{
  "dataset": "drum patterns on synthesised drum kits",
  "time_shift_ms": 100,
  "hop_length": 160,
  "arch": "crnn",
  "norm": "batchnorm",
  "depths": [1, 1, 1],
  "precondition_frequency": 25,
  "max_precond_dim": 1024,
  "max_grad_norm": 3.0,
  "ema_decay": 0.995,
  "epochs": 11.3,
  "lr_schedule": "wsd_sqrt",
  "final_lr_fraction": 0.01
}
Rows from block 3, named by matrix and row number. Each number is 50 + 15 x the weight over its row's rms, rounded and kept within 0 to 99. All counts start at 0. After the name is the row's rms in percent of the matrix's.
# weight_ih_l0: GRU input weights (gates r, z, n stacked) (model.rnn.0.rnn.weight_ih_l0, 576x128), inputs 0-127
weight_ih_l0.116 109:60 57 43 44 22 56 57 26 45 50 52 52 61 44 50 40 64 49 45 66 57 60 61 50 99 53 69 49 66 41 75 55 33 48 53 64 42 77 51 46 45 66 50 41 43 40 64 44 59 39 59 61 57 40 41 89 22 41 60 48 21 46 47 17 08 33 19 35 82 43 58 51 56 46 46 23 55 60 67 38 47 53 27 33 80 49 61 37 34 52 55 84 53 53 45 40 45 52 62 42 64 45 33 31 44 57 48 39 46 45 52 61 88 38 49 52 33 60 48 73 49 29 54 30 27 40 40 46
weight_ih_l0.117 112:18 50 64 41 51 45 43 63 50 51 41 56 21 72 35 78 35 37 46 55 34 48 55 53 55 44 51 39 52 27 58 49 51 46 49 32 40 27 56 60 55 42 65 43 66 47 49 39 46 52 47 48 50 35 12 45 28 75 34 57 31 36 00 62 17 52 63 45 50 51 61 30 71 53 59 49 75 41 45 74 66 46 52 28 38 62 40 68 49 58 59 89 36 44 57 74 32 62 58 72 48 60 62 61 68 41 36 35 31 35 58 27 45 60 30 46 46 29 68 51 57 40 59 36 46 56 70 65
weight_ih_l0.118 106:59 46 45 26 53 47 50 62 63 53 58 44 42 57 55 47 54 48 51 45 10 40 86 31 58 64 50 53 92 53 45 64 37 63 50 47 45 54 72 43 64 55 62 87 36 24 50 65 68 35 31 59 45 42 52 49 36 45 33 28 57 35 55 37 34 43 31 53 37 64 38 56 54 51 37 27 37 44 83 53 34 59 55 47 42 51 42 41 50 71 06 35 49 53 49 45 12 26 66 43 38 55 86 65 58 60 50 51 44 34 67 42 58 67 58 53 22 47 48 35 27 96 45 61 48 56 49 39
weight_ih_l0.119 105:62 48 48 63 71 61 37 58 53 60 49 53 63 44 36 46 64 13 74 33 57 77 51 64 76 42 44 37 67 61 29 66 30 62 30 48 25 27 63 40 34 60 50 80 45 71 71 56 54 27 17 53 68 55 41 47 53 41 20 73 48 61 46 21 53 27 43 41 34 42 39 20 36 48 50 41 51 53 72 49 66 67 69 29 68 54 56 45 48 66 65 56 46 56 52 77 76 50 55 58 45 77 66 53 51 54 43 55 23 53 64 26 65 32 32 67 48 61 65 50 62 57 60 26 44 30 33 37
weight_ih_l0.120 104:58 54 51 50 49 37 60 48 76 20 46 49 51 44 44 28 81 48 67 41 47 63 36 53 57 65 66 00 10 52 45 51 56 50 73 45 51 63 70 40 56 56 70 55 66 56 71 41 51 47 62 62 61 58 47 50 58 49 50 59 11 50 58 57 42 43 49 39 40 54 35 41 50 34 24 39 51 44 43 66 56 35 43 55 76 56 31 21 51 38 95 50 54 57 63 24 62 28 51 75 62 77 51 53 19 65 66 54 67 56 37 33 61 20 60 34 56 34 57 38 50 51 59 52 47 57 37 32
weight_ih_l0.121 100:26 43 56 42 40 58 66 39 19 90 79 44 47 72 37 66 61 11 22 58 48 40 46 35 53 44 80 53 60 61 45 39 57 28 66 69 59 70 57 76 49 54 76 45 67 32 53 43 17 50 23 55 56 53 36 27 37 76 64 33 53 54 19 50 38 64 60 56 59 49 51 65 64 52 47 63 41 50 48 68 45 55 67 50 34 45 36 48 34 82 60 68 61 39 59 39 45 48 62 46 50 54 50 71 63 42 45 59 64 47 57 65 49 63 68 39 34 40 45 58 66 12 15 51 52 49 48 68
weight_ih_l0.122 119:23 38 63 67 08 40 55 64 62 51 63 44 55 31 35 53 47 47 52 32 48 51 48 39 55 77 47 39 45 45 57 50 46 44 63 61 37 20 41 42 46 43 54 20 45 53 45 57 44 39 23 64 48 80 72 67 51 63 52 45 48 28 23 48 31 54 45 52 50 63 35 94 71 40 53 74 62 21 63 44 63 43 56 45 36 35 62 66 72 46 39 65 32 23 83 36 51 25 79 53 36 61 53 27 69 47 40 47 38 62 47 39 59 76 42 54 48 65 48 32 63 34 66 75 61 44 62 25
weight_ih_l0.123 106:73 50 40 37 52 71 41 40 45 50 35 75 46 46 32 53 44 65 67 11 40 44 33 43 40 66 61 48 61 54 69 44 79 44 72 43 49 72 55 34 53 31 51 56 31 44 04 54 59 64 51 64 67 63 82 41 51 64 20 37 73 32 38 54 38 33 67 35 44 47 51 30 41 63 26 45 70 63 54 43 47 46 55 41 58 69 73 42 62 42 15 44 52 50 39 43 32 64 59 65 46 46 41 47 46 36 61 48 53 31 38 34 43 03 49 41 51 58 25 66 59 63 29 60 50 23 61 29
weight_ih_l0.124 106:42 63 50 63 66 50 66 49 67 03 37 44 48 65 33 35 55 57 54 75 34 68 53 23 70 57 36 75 45 44 38 12 61 53 39 47 24 66 51 63 52 48 30 84 40 24 76 62 42 50 62 43 71 29 46 18 72 55 38 64 61 50 61 55 68 61 47 21 69 37 44 55 49 59 55 65 74 49 42 52 31 43 27 55 37 45 18 40 36 70 42 59 62 44 43 37 40 39 42 42 39 49 31 39 70 63 73 47 31 44 53 27 37 49 61 67 60 34 49 35 57 42 45 32 55 60 57 74
weight_ih_l0.125 095:37 51 77 60 76 36 56 35 57 33 54 35 39 38 55 51 68 60 33 66 44 42 37 36 30 47 28 57 46 42 56 80 69 66 47 52 26 42 41 52 40 14 41 61 37 58 37 38 64 35 81 38 61 53 38 26 38 36 37 28 68 58 68 52 51 74 47 43 61 45 63 36 83 29 32 42 67 52 58 71 66 41 48 57 36 73 42 46 71 71 48 37 32 57 19 60 44 49 44 57 79 07 57 55 46 09 52 57 52 50 43 52 59 51 60 70 62 78 59 70 56 71 54 42 42 52 49 40
weight_ih_l0.126 114:50 62 43 44 48 51 44 36 01 51 51 56 51 12 60 48 54 60 43 42 55 57 05 60 65 64 34 61 14 83 64 53 65 33 68 50 54 42 65 51 22 42 55 32 56 51 37 46 39 45 58 56 64 54 42 58 42 37 57 49 03 44 51 58 84 42 54 22 29 46 64 45 59 44 78 42 58 32 57 66 42 57 70 32 30 32 48 46 57 55 39 38 50 45 30 62 34 39 41 99 58 61 62 49 44 35 45 50 55 44 49 38 54 71 48 40 44 50 63 57 70 38 35 63 59 43 45 34
weight_ih_l0.127 099:16 52 27 70 47 61 56 67 29 49 77 62 32 19 53 55 25 56 54 38 41 74 57 55 46 56 37 82 20 58 52 29 54 76 39 41 22 36 51 71 31 35 66 40 53 40 62 45 52 46 71 47 51 63 53 63 58 40 60 52 34 30 42 55 33 65 58 20 73 44 57 57 54 30 95 43 51 51 41 46 42 58 38 42 63 66 64 49 67 56 23 54 53 36 67 62 55 46 61 34 47 58 26 57 55 53 41 23 80 46 48 47 68 65 37 38 33 32 39 70 50 50 46 59 77 64 23 58
weight_ih_l0.128 120:49 47 41 33 78 50 43 50 33 32 45 42 36 43 42 35 56 33 56 37 66 65 29 41 32 41 34 58 41 68 71 45 44 76 27 60 68 62 23 46 53 41 60 52 68 47 46 46 57 47 69 35 60 29 63 49 62 56 66 32 41 47 51 60 24 15 48 30 70 20 35 51 57 80 52 70 16 52 29 69 73 33 35 32 63 36 29 60 57 55 63 59 81 54 63 77 43 47 71 41 77 60 34 69 55 42 49 55 35 48 09 58 27 37 39 32 57 60 45 62 41 43 71 38 49 46 50 55
weight_ih_l0.129 115:39 25 52 71 30 33 67 99 43 41 25 45 57 67 50 53 43 56 52 80 42 43 54 51 54 62 50 52 24 29 63 48 45 55 74 33 51 40 80 69 68 48 41 23 51 52 52 54 00 50 45 39 66 50 69 39 42 54 26 46 35 57 48 17 52 83 39 51 64 43 53 47 49 49 43 35 36 39 65 60 72 57 42 38 45 75 30 44 56 57 48 20 35 40 63 32 44 49 73 66 52 76 55 57 37 49 41 51 47 68 85 50 70 50 59 44 31 47 60 48 58 32 45 38 49 51 42 60
weight_ih_l0.130 118:45 50 50 59 63 87 59 57 69 70 35 37 33 57 13 36 61 54 37 47 34 70 57 67 47 50 56 65 33 37 41 43 38 54 46 55 48 42 58 50 37 43 42 59 56 74 46 59 58 23 54 60 43 18 31 42 45 60 64 76 49 41 61 27 42 59 71 97 47 73 75 30 55 66 53 51 47 32 48 49 44 51 56 65 39 29 25 25 59 49 50 44 55 56 36 72 50 46 48 62 73 48 99 41 53 53 25 52 42 35 52 54 28 55 44 37 62 60 45 54 36 66 60 12 20 46 60 44
weight_ih_l0.131 097:29 33 42 41 24 19 45 35 27 63 43 54 26 39 39 65 58 56 27 35 53 48 56 43 54 52 36 74 41 62 77 48 50 66 45 69 45 48 95 35 33 63 32 26 20 59 72 39 40 68 53 68 49 54 43 46 47 30 55 60 45 67 79 53 33 51 45 22 49 40 62 59 57 44 25 58 50 34 63 55 63 45 61 43 70 89 66 24 23 39 52 57 81 54 37 57 48 68 60 76 63 38 55 47 55 51 32 66 46 41 51 45 57 44 39 70 63 55 69 50 71 32 48 44 74 68 50 52
weight_ih_l0.132 110:07 51 59 00 28 29 73 29 45 31 61 38 33 50 70 32 50 53 39 44 70 48 55 73 44 34 29 73 53 40 57 44 45 59 65 37 44 60 23 65 39 38 34 24 40 32 45 67 45 56 60 50 55 78 76 57 73 47 57 75 73 42 26 59 37 56 53 35 49 57 69 52 69 38 58 56 40 18 61 65 55 63 38 56 36 26 45 65 31 81 47 47 64 58 39 48 53 51 49 40 43 56 66 42 47 65 60 51 65 52 52 52 39 65 38 34 40 73 45 72 59 42 43 71 63 53 59 72
weight_ih_l0.133 105:55 70 62 44 53 53 60 80 61 38 37 73 41 71 70 70 56 52 64 35 13 35 47 46 57 13 35 38 38 54 65 41 53 58 25 56 22 47 47 50 47 71 88 55 62 43 58 69 38 49 78 60 56 66 50 44 41 47 41 45 55 55 47 59 41 14 38 49 37 27 53 48 44 46 48 58 62 60 46 42 67 64 43 44 67 53 33 42 44 58 76 45 45 46 40 35 45 95 54 52 51 44 56 60 41 73 15 37 22 44 00 54 43 37 47 45 54 36 53 44 45 60 45 62 17 42 51 67
weight_ih_l0.134 109:61 66 44 49 54 50 60 57 56 48 35 54 60 31 61 46 42 68 56 52 56 63 84 23 01 72 55 75 28 54 45 57 49 56 35 28 70 47 74 63 45 49 35 55 66 68 23 67 57 47 31 21 35 61 59 26 19 61 61 66 51 40 44 23 68 75 68 63 39 43 34 48 53 44 60 67 72 57 57 41 47 69 63 64 53 57 39 51 36 59 37 54 52 45 46 60 38 62 05 51 40 44 39 62 68 59 55 65 56 46 68 48 19 57 81 42 37 48 55 33 73 56 39 50 46 39 22 53
weight_ih_l0.135 095:41 32 54 38 61 49 56 45 50 49 40 55 59 66 49 47 15 65 65 63 52 53 72 21 67 46 58 11 41 65 35 57 34 65 94 66 56 51 00 55 37 38 43 65 66 45 48 42 42 56 62 42 43 74 64 27 72 67 51 57 49 62 67 74 74 66 71 54 56 44 47 22 58 49 50 69 57 36 34 67 16 55 25 63 48 40 59 64 38 42 58 89 56 57 61 42 48 49 65 54 54 54 59 61 53 43 54 51 45 56 66 68 34 36 45 34 70 35 22 58 53 67 59 65 50 48 56 31
weight_ih_l0.136 110:55 14 46 31 49 41 40 58 41 43 54 64 29 46 38 51 58 53 62 50 90 35 51 47 51 38 51 58 36 43 37 42 57 45 49 90 44 34 34 62 46 56 01 61 62 49 31 45 40 38 36 52 41 50 45 32 18 50 76 39 48 27 31 43 56 44 57 45 42 47 57 45 43 55 61 65 32 53 49 59 57 38 62 53 48 44 71 37 24 50 99 54 27 48 32 62 60 45 49 59 51 55 49 58 45 44 60 47 63 47 54 00 39 53 33 40 63 67 54 35 54 43 59 39 38 81 42 57
weight_ih_l0.137 107:51 50 47 17 53 77 50 68 47 26 48 48 33 61 32 25 17 33 39 47 43 69 74 42 60 50 66 14 50 88 64 57 33 53 29 64 51 47 27 49 37 42 58 47 28 60 54 46 68 53 66 24 72 59 54 91 67 39 73 78 50 51 51 40 55 62 30 53 18 51 45 35 40 56 51 44 35 54 36 43 57 41 25 80 45 46 71 47 80 33 59 66 46 55 45 50 55 36 61 54 46 16 47 50 65 64 30 32 70 51 53 36 50 28 54 47 59 62 46 56 60 59 32 43 52 56 57 62
weight_ih_l0.138 115:55 60 47 59 00 63 74 60 25 45 33 43 52 67 51 47 59 40 48 59 30 58 32 33 60 71 39 55 28 54 53 69 58 44 45 46 64 38 47 45 35 29 70 21 62 51 47 60 21 59 63 36 56 54 58 44 68 40 53 60 64 61 13 58 23 64 41 75 63 54 68 42 56 38 43 54 62 64 36 39 41 70 86 69 57 16 62 49 69 60 51 31 42 51 53 35 43 46 35 15 59 41 36 45 63 30 48 45 52 55 66 26 53 65 51 45 49 40 26 63 48 38 58 61 24 71 50 40
weight_ih_l0.139 100:49 69 43 68 59 56 69 41 85 46 52 38 48 70 41 48 61 60 57 38 71 60 56 41 60 49 24 47 64 53 54 43 53 51 50 45 23 45 44 73 51 55 39 60 48 36 46 51 42 61 60 26 56 50 50 62 68 74 66 61 45 40 44 54 70 40 38 45 58 73 56 26 56 00 00 74 48 52 64 55 60 62 40 54 39 50 38 55 71 57 44 11 55 39 38 74 61 45 21 37 56 51 55 43 47 11 51 41 35 40 38 34 35 46 81 63 33 47 21 53 53 37 48 57 66 54 50 67
weight_ih_l0.140 117:39 33 54 41 57 52 37 37 71 45 59 55 45 38 49 46 29 62 51 56 45 58 58 66 58 64 47 56 70 51 55 54 67 32 50 60 31 45 00 63 55 49 42 59 58 54 51 66 40 47 48 55 53 49 58 61 29 53 37 32 85 62 68 66 40 52 38 23 18 45 63 65 59 33 19 39 55 48 53 34 69 49 43 56 85 59 61 54 49 51 34 44 43 36 31 70 22 58 70 00 39 48 58 55 45 42 39 37 46 57 47 58 54 28 61 62 65 58 45 33 53 23 48 46 48 48 55 42
weight_ih_l0.141 129:44 49 29 59 55 47 62 55 58 22 73 43 42 71 46 19 58 59 47 55 45 50 90 51 37 66 53 58 40 39 43 42 09 56 48 66 34 35 77 58 22 62 63 62 35 37 62 54 52 68 43 36 35 60 56 42 41 58 63 58 48 60 42 27 69 32 28 43 67 62 07 58 41 43 56 44 45 22 65 74 50 32 49 37 46 50 61 53 27 45 40 58 65 44 46 56 51 43 44 38 48 56 52 48 77 64 76 57 14 36 73 40 45 75 41 28 28 56 42 31 46 79 76 49 31 58 37 64